config.toml
model = "sound classifier"
dataset = "songs of 200 made-up bird species, synthesised, often over outdoor noise"
train_examples = 39062
n_mels = 64
hop_length = 320
input = "log_mel"
spec_augment = false
win_length = 512
targets = ["species"]
num_classes = 200
arch = "resnet_bottleneck"
norm = "groupnorm"
activation = "relu"
weight_standardization = true
depths = [5, 5, 5]
kernel_size = 3
stem = "deep"
avg_pool_shortcut = false
dropout = 0.1
widths = [256, 512, 1024]
label_smoothing = 0.1
loss = "cross_entropy"
init = "trunc_normal_002"
residual_init = "scaled_by_depth"
optimizer = "adamw"
lr = 0.0019
beta1 = 0.85
beta2 = 0.999
eps = 1e-06
grad_clip = 3.0
steps = 8800
batch_size = 96
epochs = 21.6
lr_schedule = "cosine"
final_lr_fraction = 0
warmup_steps = 440
weight_decay = 0.0
Rows from block 11 of a small sound classifier, named by matrix and row number. Rows with one number belong to one channel. Each number is 128 + 24 x the weight over its row's rms, rounded and kept within 0 to 255. All counts start at 0.
After each channel's rows are labels from the 100 clips, of 14976, where the channel reaches its highest value: "strongest on" is what is common among them. Only what is clearly more common there than usual is listed. The data: songs of 200 made-up bird species, synthesised, often over outdoor noise.
# convs1: 3x3 conv (model.blocks.11.convs.1.weight, 256x256x3x3, standardized in use, each kernel summed), inputs 128-255
# convs2: expand pointwise conv (model.blocks.11.convs.2.weight, 1024x256x1x1, standardized in use, transposed), outputs 103-205

convs1.226 [152 155 126 161 144 159 120 113 147 133 131 159 118 111 122 139 120 143 165 153 142 131 168 152 140 120 123 118 134 131 110  96 107  37 124 145 158 173 152 159 111 140 145 111 164 146  82 184 159 111 100 136 146  52 147 179 132 168 134 155 136 151  87 140 117 124  96 130 138 151 147 112 128 132 131 128 162 138 130 101 118 114 138 137 128 130  57 116 122 139 116 126 126 144 111 117 144  54 155 130 134 100 110  91 123 130 121 151 168 160 132 130  98 140 106 124 115 154  75 134 133 169 102 127 133 101  99 116]
convs2.226 [115 146 117 124 121 153 128 120 142 119 107 171 120 128 120 145 136 109  99 150  93 115 110 112  85 120 133 165 129 133 114 135 100 140  88 134 131  92 114 107  65 121  68  83 129 121 128 103 114 156 145 109 140 138 148 139 141 130 124 134 126 147 105 125 172 122 149 157 156 111 118 131 166 180 136 140 119 123 150  79 117  76 133  80 105 157 107 110  93 114  96 110 168 116 137 142 139 123 167 100 118 130  68]
strongest on: steady whistle; first syllable: steady whistle

convs1.93 [110  91  82 135 102  92 141 147  79 103 125 130 109 113  98 176 118 109 134 134 132 152  83 131 143 137  95 139 137 127 118 147 142 128 119 138 118 103 156 148 146 128 162 129 128 131 148 134  97 170 149 125 109 115 134 125 155 100  79  99 134 110 144  97  88 165 105 172 122  71  84 122 119  74 140 110 115  86 169 101 136 153 131 133 143 181 157 137  80 138 115 113  91 117 171 123 154 141 122  92 135 148 148 107 166 171 157 158 135 137 148 100 136 186 158 186 166 140 129 112 157 120 107 120 136 126 166 165]
convs2.93 [ 88 128 114  95 102 131 173 151 143 176 120 121 134 144 120 138 136 131 118 165 112 102 135  89 182 150 115 106 110 129 145 125  91 193 137  93 138 168 158 103 113 190 106 138 158 122 125 107  84  90 135 154 152 122 155 126 160  82 103 129 137 158 134 146 130 139 108 164 101 145 133 146 155 117  96 110 140 114 149 151 120 126 116 114 101 112 109 136 141  79 138 113 106 129 133 157  97 101 111 133 117 134 138]
strongest on: upsweep; first syllable: upsweep; pitch: middle

convs1.40 [122 137 112 103 150 135 146 133 136 131 126 139 145  77 115 109 118 144 119 131 142 135  95  99 158 152 110  92  82 101 140 135 153 112 125 127 120  94 130 111 134 132 103 154 107 155 146 133 103 117 124 122  91 120 144 132 163 102 143  95 121 121 119 121 122 150  97 145 105 107 113 131 121  58 170 158 116  24 165 132 101 139 102  73 148 167 168 150 119 114  61 132 123  92 177 153 124 117 132 116 141 125 140 114  84 122 135 151 147 126 102  72 163 145 105 151 108 119 132 133 147 178 125 139  82  90 103 137]
convs2.40 [152 107 136 107 120 116 146 188 101 138 124 124 128  90 136 166 110 105 116 129 101 127 133 152 136 100 119 151 134 143 125  90 116 128 154 108 131 100 146 127 148  78 132 133  97 146 122  84 129 144 147 106 174 155 105 103 124 103 191 123 116 124 110 117 147 136 160 149  68 133 110 130 151 119 107 128  98 130 144  87 122 120 129 132 113 137 147 112 138  70 108 103 147 142 128 124 105  68 141 116 124 128 142]
strongest on: high song

convs1.169 [145 105 123 125 140 113 120 116 132 108 125 153 148 105  84 119 127 130 127 101 142 102 111 125 124 138 134  78  86 135 102 124 138 109 137 126 110 107 134 128 137 134 122 132 123 131 125 102 134 127 133 145 111 128 100 122 127 145 114 132 129  76 115  88 127 188 109 188 109 131 196 127 127 122 151 147 105  85 138 161 113 142 103  93 171 170 122 146 138 132  92 155  88  86 178 158 164  90 131 118 147 138 145  58  93 138 162  78 137 150 137  51 125 100 141 134 141 147 173 136 116 132 130 116  76 103 122 126]
convs2.169 [166  90 122 124 161 134 101 128  89 153 138 140 116 153 120 127 134 105 157 128 105 125 138 143 131 102  94 147 148 185 141 116 112 118 168 134 201 104 105 102 145 124 135  79 162 116 115  90 172 153 122 117 137 105 140 143 150 124 116 114 112 114 134 104 138  65 153 171  95 114  94 106 144 138 144 121 104 141 103 126 152 124 164  80 103  87 147 142 143 104 132 119 158 168 145 153 105 125 123 107 125 136  99]
strongest on: click; fast repeats; first syllable: click

convs1.119 [ 92 108 106  98 126 116 132 105 119 116  88 140 125 101  67 141 138 101 110  77 135 124  93 124 132 130  87  87 116 127 112 119 148 125 119 148 138 127 145 163 130 151 141 156 124 130 136 147 129 136 117 151 107 122 135 145 154 114 115 118 135 162 150 137  95 149  76 141  99  81 111 100 115  74 140 112  96  81 134  98 102 126 132  87 111 169  91 112 107 139  98 127 112 118 160 105 135  83 143  88 116 110 122  68 101 120 134 138 117 116 102  82 135 131 108 158 124 115 127  75 102 142  75  83 100 127 108 149]
convs2.119 [138  84 150 119  95 141 120 118 109 115 130 104 122 115 145 112 113 156  94 196 141 110 115 108 167 121 124 120 108 125  94  98 133 150 157  88 142 158 139 119 138 146 124 176 141 113 141 152 125 135 160 125 158 147 176 114 146  90 153 100 129 147  88 131  98  82 127 188 138 146 135  79 153 118 132 155 163 152 144 121 109 113 133 131  77  98 118 124 168 111 102 166 100 112 125 148 137 109  88 134 100 117 114]
strongest on: upsweep; first syllable: upsweep

convs1.242 [104 112 139 120 156 132 174 147 111 128 140 112 104 148  77 108 110  97 134 137 125 163 150 143 115 117 133 155 150 120 147 161 144 116 126  98 119  72  96  82 105 100  89 143  98 103 133  63 102  93  93 110 116  94 113  88 102  64 123 121  93 107 107 124 128 112 104 107 169 148 150  94 156 181 132 150 122 156 150 154 158 126 161 139 125 125 128 156 155 184 161 161 169 168 143 122 129 112 135 138 138 119 144 125 102 145 103 135 130 133 142 126 177 125 146 138 143 126 139 113 127 105 117 128 111 141 130 154]
convs2.242 [165 112 140 129 110 181 137 169  92 136 113 111 143 134  87 132 130 137  75 173 125  83 153 140 179 150 152 101 165 104 120 116 150 115 158  96 128 171 140 135 125 135 130 161 111 116 103 100 153 117  99 139 159 148 150 133  83 129 138  90 175 115 110  84 144 112 114 153  89 173 116 107 167 130 133  99 110 170 133  91 108  97 149 154  91 148  76 158 107 102 123 138  99 119 117  86 175 113 104  97  88  79 145]
strongest on: arch; click; first syllable: click

convs1.173 [130 135 109 130 142 130 176  99 107 110 124 171 134 131  92 105 130 114 166 140 132 168 116  99 163 151 143  96  99 103 133 138 141  71 146 180 170 183 158 141 129 166 154 165 161 162 129 125 133 123 142 156 107  57 146 146 170  96 189 108  86 117  96 145 131 154 124 146 142 132 118 137 123  89 164 202 116 113 140 120 129 160 112 108 166 138 125 155 126 136 112 132 139 120 137 166 147  85 117 122 136 126 144 120 127 166 117 110 159 176 133  93 131 115 156 116  97 169 119 128 126  97 144 112 136 130 147 113]
convs2.173 [176 118 129  86 143 113 137 152 139 132  92 131 100 133 142 115 139 121 148 145 128 109 166 131 172 158 129 137 123 129 113 160 127 116 129 127 138 131 133 120 127  84 107 114 104 119 111 119 112 190 166 157 167  92 121 180 117 107  89 130 151 124 152 164 124 133 134  99 106 117 142 175 160 121  84 158 129 152 108 120 151 140 149 117 109 136 140 134 145 139 113 147 126 130 135 123 158 151 138 105 150 131 174]
strongest on: dip; first syllable: dip

convs1.197 [152 121 120 116 134 114  84 119 117 118 120 159 132 119 124 146 126 152 141 151 162 120 125 150 139 186 112 117 149 152 116 112 115 120  86 146 132 103 125 121 106 114 156 136  82  94 122  89  85 109 104 142  74 125 126  91 119  83  89  86 136  99 120 116 119 148 105 200 163 132 186  94  91 134 157 146 140 168  89 151 110 155 119 115 155 143 100 124 149 125 125 184  85 123 132 145 155 127 134 168 159 152 117 141  52 109 124 134 137 127 129 130 156 166 101 137 141 131 138 119 180 141 136 127 109 111  82  79]
convs2.197 [144  69 109 162 138 152 132 125 104 102 122 133 101  88 134 129 124 125 163 134 101 122 145 165 146  98 143  88 112 116 130  60 134  99 132 152 115 148 126 172 144 132 115 162 121  87 114 106 170 108  97 133 145 103 134 103  73 136 143 133  90 145 127  96 129 145 150 124 115 115 111 109 109 149 155  95 110 119 163 116 130 120 148 124 128  88 174 125 110  89 116 106 116  89 144 134  62  89 137 140 117 125 134]
strongest on: click; first syllable: click; fast repeats

convs1.241 [112 146 157 114 114 124 143 105 106  96 137 149 164 114 113  94 151 157  98 163 151 105 131 164 163 152 104  43  47 126 185 129 139 123 124 123 152  95 141 149 154 152 147 125 130 127 137 106 107 139 135 129 139  95 126 119 155 136 120 110 138 117 130 123 136 172 152 152 109  96 156 133 148  62 137 172 175  80 141 163 140 149 142 138 143 140 122 161 139  88 142 143 136  72 150 163 151 128 162  84 148 109  97  91  98 114 113 163 155 148 133  73 128 153 126 134 129 139 110 153 137 181  91 130 139  87 134 108]
convs2.241 [119 140  83  91 110  89 130 143 128 105  80 125 106 130 111 122 155 101 159 143 112 143  97 157 152 124 161 104 104 125 114 100 126  72 141 170 107 131 139 144  76 130 131 125 145 145 134 126 153 121 134 156 158 105  89 155  93 180 159 132 118 130 110 130 103 137 130 132 123 112 118 125 153 117 143 131 124 153 149 125 114 129 105 109 157 123 149 125 162 111 136 112 137 139 115 125  92  88 108 131 134 158 143]
strongest on: high song; downsweep

convs1.252 [130  94 120 112 114  83 103 131  97 121 120 130 160 105  99 112 141 130 123 131 129 126 127 137 133 131 125 110 113  97 115 107 148 196 140 127 136 121 118 120 167 120 141 108 146 126 146 105  94 126 126 115 147 200  95 134 103 112 108  91 143 145 128 158 122 125 163 183 106  55 164 100 102  95 142  98 122 119  97 102 149 134 105 129 128 135 110  91 132 101 153 131  64  95 124  92 154 145 106 168 126 152 123 153  83 101 152 105 135 142 137  64 139 110 101 142 127 146 154 138  97 146 126 103 166 140 131 137]
convs2.252 [101 120 130 136 127  60 144 145 119 113 136 125 105  99 101 149 118  65 143 131  98 153 103  91 102 114 163 124 141 110 126  74 131  97  96 180 131 104 129 135 157 151 133  94 108 107 156 100 106 112 123 106 105 103 104 154 127 111 104 140 136 142 123 109 124 117 124 119 121 120 144  84 147 133 111 123  97 145 166 117 105 140 155 103 139 149 158 115 109 121 150 133 121 140 130 129 123 166 149 136 119 116 102]
strongest on: upsweep; first syllable: upsweep

convs1.214 [162 113 136 104 172 147 152 128 157 167 124 156 138 103  97 175 132 118 124  86 140 115 150 132 129 126 131 131 108 125 114 156 148 156 116 136 149 134 147 167 147 136 124 116 156 134  97 114 139 142 136 145 138 151 143 106 104 151  89 168  83 121 120 150 146 135 102 144 122 110 150  97 123 153 129 109  95 124 138 123 115  90 127 118 139 154  87 135 134 137 137 136 106 120 142 130 161 124 103 166 129 157 132 139 121  87 107  66 132 138 131 109 110  90  76 129 132 142 106 156 139 124 148 133  93 130  79 110]
convs2.214 [ 69 123 143 113 111  80 122 136 149 134 107 132  60 131 132 119 123  66 124 136 135 147 125  82 121 124  95  94 157 111 107  84 131 113 116 119 123 146 105 129  90 138 108 136 142 125 137 144 122  77 111 149 124 121 132 117 132 147 107 165 113 159 116 153 130 156 137 107 133  88 141  86 151 114 156  95 166  99 125 114 126 136 108 103 132 103  91  70 106 145  87 171 141 142 101 123  87 141 156  95 136 151  89]
strongest on: upsweep; first syllable: upsweep; fast repeats

convs1.89 [142  73 114 149 109 107 168 121  92 130 122 138 119 160 125 135 125 147 155 152 123 144 153 158 151 130 119 117 135  91 107 128 138 128 130 137 146  58 142 123 114 138 156 129 131 129 151 115 123 116 139 157 121 122 120 156 148 122 154 126 151 113  97 149 112  98 106 109 126 120 106  74  92 152 130 113 120 158  91  87 130 114 127 117 109  87  39 110 136 108 134 125  93  99  91 102 130  81  89 123 128  92 118 109  99 117 107 142 104 131 121 132 103 100 121  99 134 109 119 114 111  91 107 109 145  86 130 127]
convs2.89 [125 103 172  90 124 139 141 108 142 128 104 125 157 119 109  97 129 164  79 144 117 182 124 134 114  92 100 151 159 102 103 153 131 153 147 132  91 126 112 118 146 113 108 165 131 139 148 124 139 146 138 117 114  94 136 148 192 124 140 115 184 183 101  93  68 127 116 148 146 143 105 148 142 145 115  96 108 128 134 130 105 106 159 120  81 111 119 156 107 130 112 138  98 118 138 106 118 111  98 137 127  87 128]
strongest on: arch

convs1.158 [131 100  83 134 130 112 109 106 135 107 123 180  76  95 103 125 117  76 123 116 136 124 129 106 157 153  92  84  95 120 112 129 137 142 134 134 118 126 154 164 156 161 133 110 129 118 144 110 119 155 135 156 135 152 153  98  99 129 117 111 140 111 123 151 128 156 102 142 148 102  93 154 143 101 135 169 159 134 153 159 155 140 146 145 181 167 115 163  99 129 134 114 125 116 157 159 164  95 132 111 137 140 146 112 198 194 130 144 135 188 132  87 129 130 177 154 127 181 130 118 122 125 106  91 140 153 199 161]
convs2.158 [ 99 188 122 163 158 110 144 103 180 171 143 137 122 184 126 118 135 175 152 135 130  78 122 117 152 159  94 101 123 146 143 153 115 197 118 129 150 120 117 122 123 149 180  97 185 106 128  88 129 107 178 147 130 125 152 141 189 143  98 110  90 125 112 163 127  85 147 135 127 156 129 123 139 128 109 145 141 135 124 123 143 129 145 114 107 109 147 126 170 129  99 139 112 162 149 137 130 178  90 117 102 118  94]
strongest on: upsweep; first syllable: upsweep

convs1.41 [133 122 145 142 130 139 122 106 102 101 131 151 116 124 100 136 126 128 168 138 124 133 115 127 139 159  74 119  61 133 138  94 139 113 110 149 138  88 155 140 112 137 159 120 128 157 125 149  92 151 152 154 113 132 171 144 122 120  49 138 127 121 114 166  89 130  92 123 112  99 124  97 106  96 138 129 154  93 126 136 140 125  90 106 117 114 136 134 103 153 134 109  88 106 157 137 151 125 117 155 160 105  89 134  89 129 100 204 154 153 119 108 135 162  98 136 156 137  97 151 148 140 131 151 121  97 142 107]
convs2.41 [107 119 144  95 114 108 126 135 121 148 111 101 134 145 123 122 140 150 122 101 132 148 114 171  97 120 117  99  95 133 132 111  92 118 140 151 116  83 122 130 161 115 173 109 151 140 133 109 150 128 110 110  93 153 109  86  77 157 167 151 186 103 139  87 127 145 163 171 141  83 165 141 149  82 114 101 117  94 139  97 123 164 120 150 112 157 118 161 114  94 124 148  74 131 102 107 132  96 155 114 131 138 110]
strongest on: first syllable: click

convs1.36 [ 96 131  94 126 100 115 107 136 111 108 133 109 109 155 149 116 117 124 144 150 116 151 123  89 150 135 109 116 150 124 162 129 119 147 164 135 144 107 152 123 137 148 132 134 137 166 110 148 107 152 157 174  56 151 127 158 105 111 146  86 179 125 105 156 134 131 143 123 148 156 103  95 117 148 121 160 170 138 130 148 146 128 138 148 117 147  83 130 121 159 159 135  97 131 139 123 100 120  89 135 134 131  95 111 100 121 126 140  93  86 103 132 117 139  99 123 147  99 116  92 126 104  90 123 173 102 122 123]
convs2.36 [115 145 109 129 110 119 112 149 143 109 149  91 139 130 173 144 132 138 104 124 152 166 168 153  99 146 123 126 148 104 173 113 135 114 168 155 175  92  93 143 150 106 165 117 105 136 127 134  97 104 103 107  89 142  82 138 139 126 130 145 167 135 124 123  97 131  87  91 104 113 122 137  92  98 129 118 134 115 151 103 128 145 102 154 152 154 123 137 157 127 138 147 124 108 146 145  92 136 133 119 170 128 135]
strongest on: arch; first syllable: arch; fast repeats

convs1.250 [ 96 140 133  88 106 101 112  86 110 118 157 136 128 146  89 158 159 107 139 114 134 113 146  88 130 133 106 104 108 160 104  89 133 112 103 159 160 172 146 161 162 156 138 160 122 120 132 104 114 179 174 163  86 103  89 125 143  97  98  96 132  97 101 138 102  63  90 113 138  85  64  89 107  91 137 147  85 123 127 100 111 102 133 117 124 113 123  75  95 179  98 100 121 113 112  94 115 114 153 129 115 102 131 122 142 119 129 105 129 141 120  94 101 136 130 131 116 139 126 113  89 158 128 113 120 139 102 115]
convs2.250 [122 116 127 156 136 133 173 112 129 137 156 121 148 103 116 161 118 162 132 103 120 106 124  69 167 125 118 132 129  82 119 192 143 115 122 103 115 118 105 119 138 121 111 136 120 133 139  96 125 148  84 113 133 130 168  70 142 126 109 127 133 145 145 127 128 128 130 123 175 132 165 110 130 144 106  90  94 112 125 132 135 130 149 106 121 116 139 139  71 119 143 135 100 106 111 151 121 122 139 150 137 126 115]
strongest on: click; first syllable: buzz; first syllable: click

convs1.84 [118 120 116 131 122 160 135 112 150  98  91 176 129 118 100 102 118  66 113  88 152 126  91 115 134 164  91  92 106 132  88 113 148 141 157 143 140 127 161 142 141 144 117 128 147 143 123 120 174 154 150 173 117 165 193 105 141 141 152 153 151  72 148 128 142 146 126 105 111 132  84 122 137 102 110 162  90  84 158 104  89  82 113  88 140 109 120 134  75  93 113 111 123 110 142 152 182 100  95 148 141 101 106 120 112 134 130  71 141 187 150  79 122 104 134 109 119 158 135 130 109 122 145 129 138  94 152 142]
convs2.84 [172 128 116 135 130 121  94  94  95 164 135 110 138 126 141 113  86 134 121 101 126 127 121 166  83 132  95  88 128 175 122 123 100 126 119 147 120  62 143 146 142 100 136 119 119  74 122 126 153 138 135  78 159 109 105 102  85  98  96 105 152 107  96  59 111 162 119 107  93  91 180 110 142 148 156 104 111 141 107 120 147  95 117 145 111 117 122 121 112 123 124 145 121 136 125  85 166 133 135 123 107 103 119]
strongest on: dip; first syllable: dip

convs1.2 [103  79 108 100  73 114 159 133 141  76 120 144 113 106 120 107 155 111  97 127 143 134 124 143 153 187 101 137 110 121 137 143 140 153 148 149 187 118 177 146 166 155 175 151 143 150 168 134 124 174 162 173 138 148 173  78 150 136 124 154 185 107 181 136 100 142 118 112 138  96 121 146 123 114 115 147 122 105 134 135 124 136 119 118 127 151 147 136 114 126 101 151  96 106 164 123 143 102 132 112 148 120 124 114  96 128 129 129 142 155 132  92 114 123 144 122 148 118 142 112 104 137 105 128 127  99 115 106]
convs2.2 [ 97 151 114 112 122 158 173 107 123 140 166 148 108 200 132 159 109 147 169 108 144 141 109 192 107 121 112 146 139 129 138  98  82 141 173 170 105 103 115 126 147 159 173 164 151 121 141 175 173 167 117 115  99 149 147 166 121 123 133 100 170 113 105 143 121 141 127 140 149  97 148 122 127 140 158 154 115 136 155 127 169 138 134 156 126 179 151 152 159 137 116 126 144 129 109 148  80  97 110 141 132 133 124]
strongest on: click; first syllable: click

convs1.233 [145  77  90 152 135 137 111 152 146 126 147 134 130 103 132 136 124 176 154 147 124 137 113 114 140 114 134 128 159 102 125 126 114 118 135 136 130 158 133 136 142 101 168 152 157 136  74 125 148 132 143 122 130 132 131 128 110 129  84 124 126  89 138 113 130 163  99 170  99 139 111 100  84 131 134 115 120  85 108 126  68 111 109 112 112 172  84 108  96 114 104 116  73 125 118 114 121 136  56 118 125 173 173 114 152 122 155 167 106 107  95 101 130 130 114 160 164 129 143 105 163 111 123 144 118 145  96 136]
convs2.233 [109  97 137 162  78 142 121 123 132 142 179 159 144 173 117 170 112 144 163 135 154 119 125 151 170  74  96 164 122 167 132  87 165 118 110 136 150 133 120 140 134 174 116 138 121 115 107 135 150 130  98 114 137 113 129 120 119 127 128 131 125 142 124 103 117 139 162 164 103 157 183 126 135 187 114  81 137 112 127 127 105 101 127 162 144 157 125 152 126  71 116 151 121 121 138 130 130 153 139 166 103 146 109]
strongest on: steady whistle; first syllable: steady whistle

convs1.225 [146 127 132 134  99 118 141 129 123 114 126 153 118 150 134 146 146 120 137 132 138 125 135 129 157 168 128 119 103 145 123 134 148 182 158 132 143 154 159 154 152 141 176 116 134 160 144 128 148 155 157 159 147 171 137  99 129 132 122 142 164  88 138 129  81 155  97 143 111  74  95 128  91  95 136 186 121 106 171 104 122 119  98 133 143 166 132 102  77 166 100 136 100 137 172 130 154 101 105 122 145 131 100  96 125 107 114 136 147 159 150  86 108 139 133 118 135 144 120 132 107 110 113 105 117  84 121 134]
convs2.225 [ 96 137 113 110 114  99 164 105 140 139 121 125  65 137 163 180 165 123 118  72 143 130 126 190 138 153  97 115 137 136  98  71 109 142 135 162 111 121 120 113 112 108 156 145 134 125 141 167 163  54 147 135 102 133 109 147 126 132 135  93 141  87 137 122 145 171 117 104 127 107  99 110 108 103 120 110 124 105 113 142 139 134 131 148 115 156 135 150 122 125 116 106 154 127 109 106  97 119  89  86  99 140 141]
strongest on: click; first syllable: click

convs1.64 [149  81 104 126 132 125 132 130 158  95 166 150 115  91 173 136 137 131 161 151 166 141 127 128 182 172 133 163 119 131 132 170 145 136 113 135 121 154 158 163 172 153 147 104 124 125 171  94 136 133 125 141 137 160 167 114 151 125 112 128 114 123  96 149 135 150  82 147 131 116 124 127 114 110 139 135 148  63 148 106 119 130 110 106 117 162 170 130 105 101  93 119 143 145 163  92 149 142  85 168 138 160 142 149 119 129 114  85 144 172 124  96 114 123 111 144  98 140 118 102 131 101 114 149 121  96 128 122]
convs2.64 [160 127 130 116 141 104 138 133 166 155 115 176 138 138 120 112 139 142 140 119 135 178 112 136 101 136 125 178 115 192 115  89  89 168 105 136 153 156 133 135 147 109 116 133 126 106 105 180 115 110 154 160 139 143 154 132 141 182 115 115 165 113 109 142 129 123 132 123 124 112 111 146 122 145 126 150  88 141 158 189 158 111 123 121 112 119 138 108 145 153 148  99 111 159 125 123 148 131 135 122 124 130 118]
strongest on: click; first syllable: click

convs1.187 [102 156 109  82  73 116 128 104 129 119 102 120 126 111  92 105 119 123 102 102 134 132 163 124 147 158  93 132 114 127 129 120 160  92 149 154 129 180 160 137 163 139 146 138 144 149 111 168 131 148 158 174 112 137 180 150 159 138 143 120 169  95 133 121 132 158 102 118 131  95 129 121 123 106 143 133 134 112 108 110 129 111 131 126 149 138 173 159 156 137 146 145 126 110 119 139 109 133 107 125 128 145 100  91 129 144 121 145 122 152 146  59 138 101 138 147 108 125 142 129  93 138 114 126 127 161 128 149]
convs2.187 [136 147  71  74 147 109 154 154 136 141 132 165 166 178 153  99  58 134 124 136 174 128 110 136  98 172 123 134 136 133 155 212 104 150 155 149 123 114 165 109 144 136 135 127 145 145 155 171 120 169 144 114 100 134 120 114 124  79 140 115 120 106 176 143 114 103 124 162 127 106 152 164 132 127 103 132 118 134 118 173 150 104 107 136 124 136 134 146 161 158 128 162 151 108 151 124 143 147 156 220 145 117 130]
strongest on: first syllable: click; first syllable: harsh note

convs1.149 [128  93 129 139 100  93 127 118 103 138 102 136 118 105 117 127  95  88 135 110 125 165 112 109 154 124 114 128 161 112 121 138 143 101 114 137 131 116 149 144 116 130 129 116 116 113  96 149  71 137 126 145  93 145  99 174 123 107 110  85  86 103 101  88 121 167 154 168 122 125 165 123 130 152 126 139 123 140 142 178 142 120 131 145 140 178 131 136 134 150 128 148  93 154 166 141 152 111  86 122 139 146  95 106 138 148 117 117 140 166 130 108 136 110 104 138 142 128 131 143 165 109 116 137  99 124 157 165]
convs2.149 [139 133 112 136 167 133 118 153 154 168 167 148 186 151 154 155 125 128 124 127 132 102 173  87  96 140 115 148 149 109 161 139 157 123 139 117 154 119 132  99 155 145 143 143 170 154 146  91 108 156 133 135 125 121 139 130 160 153 149 184 107 148 140 160 154 111 110 133 142 158 129 150 132 202 168 106 141 142 133 138 147 165 148  69 138  93 142 178 136 120 141 123 130 164 157 126 134 136 142 162 136 142 150]
strongest on: first syllable: steady whistle; dip; first syllable: dip

convs1.130 [145 120 144 137 135 120 133  98 127 101 140 176 139 144  95 143 155  97 149 134 170 118 141 116 175 162  97  65  64 133 132 132 141 113 143 145 142  92 158 200 157 175 167  81 145 129  86  99 146 154 135 152 156 127 127 122  91 114  76 105  98 103 133 140 144 145 108 136 112 121  81 129 119 115 122 141 151  97 146 130 106 122 127 109 161 144 103 121  93 147 116 119 121 108 138 134 164  97 108 138 141 114 124 132 139 124 120 108 172 186 154 105 115 127  68 139 121 154  81 152 122 152 115 133 122  77 100 124]
convs2.130 [144 150 133 144 161 126  76  91 116 144 115 122 144 111 107 127 130 160 115 138 127 132  73 131 133 122 108  99 141 115 116 127 153 121 107 132 134 103 127 138 184 116 134 105 121  66  90 108 136 165 114 115 146 115 110 103 102 190 128  91 123 133 122 102  98 132 138  94 101 165 144 102 116 136 106 105 110 163  93 116 112  90 124 123 109 131 147 131 120 125 121 123 113 125 134 134 148 151 121 104 125  94  75]
strongest on: first syllable: steady whistle; first syllable: dip; first syllable: warble

convs1.102 [144 120 177 133 124 142 122 108 138 139 136 160 135  57 105 131  86 102 103 129 146  98 153 131 148 144  75  98  99 154 120 133 128 130 119 129 125 128 133 146 147 140 113 108 126 144 170 124 113 127 129 140 118 107 130 158 128 137 115 110 181 131 115 103  82 156 106 143 137 126 122 114 102 162 137 134 161 121 139 104 104 134 116 117 148 168 127  95 154 132  94 177  69 109 147 112 158 120  98 125 151 116  64 112  72 103 103 159 147 140 127 123 122 180  80 123 109 140 105 167 173 159 114  98 112  76  83 110]
convs2.102 [105 133 153 123 110 121 128 114 129 137 102 155  96 112 157 108 111 127 115 132 101 103 154 127 115 123  80 125 101 107 129 141 129  97  97 117 104 109 144 101 104 123 156 147 135  95 129 138 151 105 138 105  82 119 141 114 148 138 139 143 115 126 116 151  68 131 160 134 117  86 115  69 101 122  82  98 127 108 115  94 153 142 168 114 111 121 141 116 124  95  85 122 117 135 118 154  88 105 113 131  91 131  91]
strongest on: arch; first syllable: click

convs1.59 [122 127 132 120 122 131  97 113 126 120 112 158 120 113 121 118 161  97 112  87 140 104 112 133 140 148 137 121  86 142 106 125 134 117 116 159 151  72 158 154 131 156 147 161 159 154 165  93 128 159 153 165 128 125 161  68 152 144 100 143 140  96 140 167 128 132  62  96 115 119 115 115 112 110 123 134 129 130 144 129 112 110  89 112 126 113 110 122  97  86 121 120 112  89 136 147 139  84 130 131 124 100 117 110 126 136 117 120 145 159 144  92  86 113 147 115 132 136 121 128 108 126 129 127 106 101 111  81]
convs2.59 [ 82 108 139 109 114 100 142 108 100 122 137 115 110 130 133 105 141 127 135  80 170 139 104 177  93 127 119 135 159 126 142  92 104 119 102 137 128 113 112 181 119 105 141 105 151 112 111 163 145 109  85 108 118 108 131  73 137 118 122  79 167  86 138  81 131 174 144 159 128  57 140 107 121  91 155 107 138  60 113 115 116 102  98 164 138 138 110 121 119 118 143 105 129  93 123 131 125 104 127  59 142 122 115]
strongest on: first syllable: click

convs1.218 [128  71  85 138 157  95 132 130 115 101 126 133 121 169 126 142  89 124 158 110 121 172 105 140 124 110 129 137 160 122 137 118 132 163 120 136  92 139 136 137 135 145 146 140 101 118 119  81  98 130 121 148  96 149 149 140 133  94 161  99 106 116 114 150 101 148 132 170 124  83 147 101 107 112 129 165 111 101 148 117 123 114 110 156 122 143 125 124 132 187 140 117 103 140 150 122 137 137  85 185 147 138  91 134  35 121 120 147 140 132 143 109 128 150 112 121 131 146 108 111 170 139 116 134 158  75 107 116]
convs2.218 [121 119 110 115 129 144 147 145 106 169  81 121 156 140 123 140 166 108 154 124 139 111 162 152 130 108 129 102 132  75 178 149 115 104 171 156 136 144 117 174 138 135 141 150 143 157 158 110 112 132  84 143 140 143 124  98 112 136 131 135  98 129 160 124 108 142 125 137 118 101 142 163 113 138 153 123 112 100 129  92 128 158 133 125 144 132 148 148 139 118 157 134  86 119 163 136 108 139 114 141 100 108 141]
strongest on: upsweep; rich in harmonics; first syllable: upsweep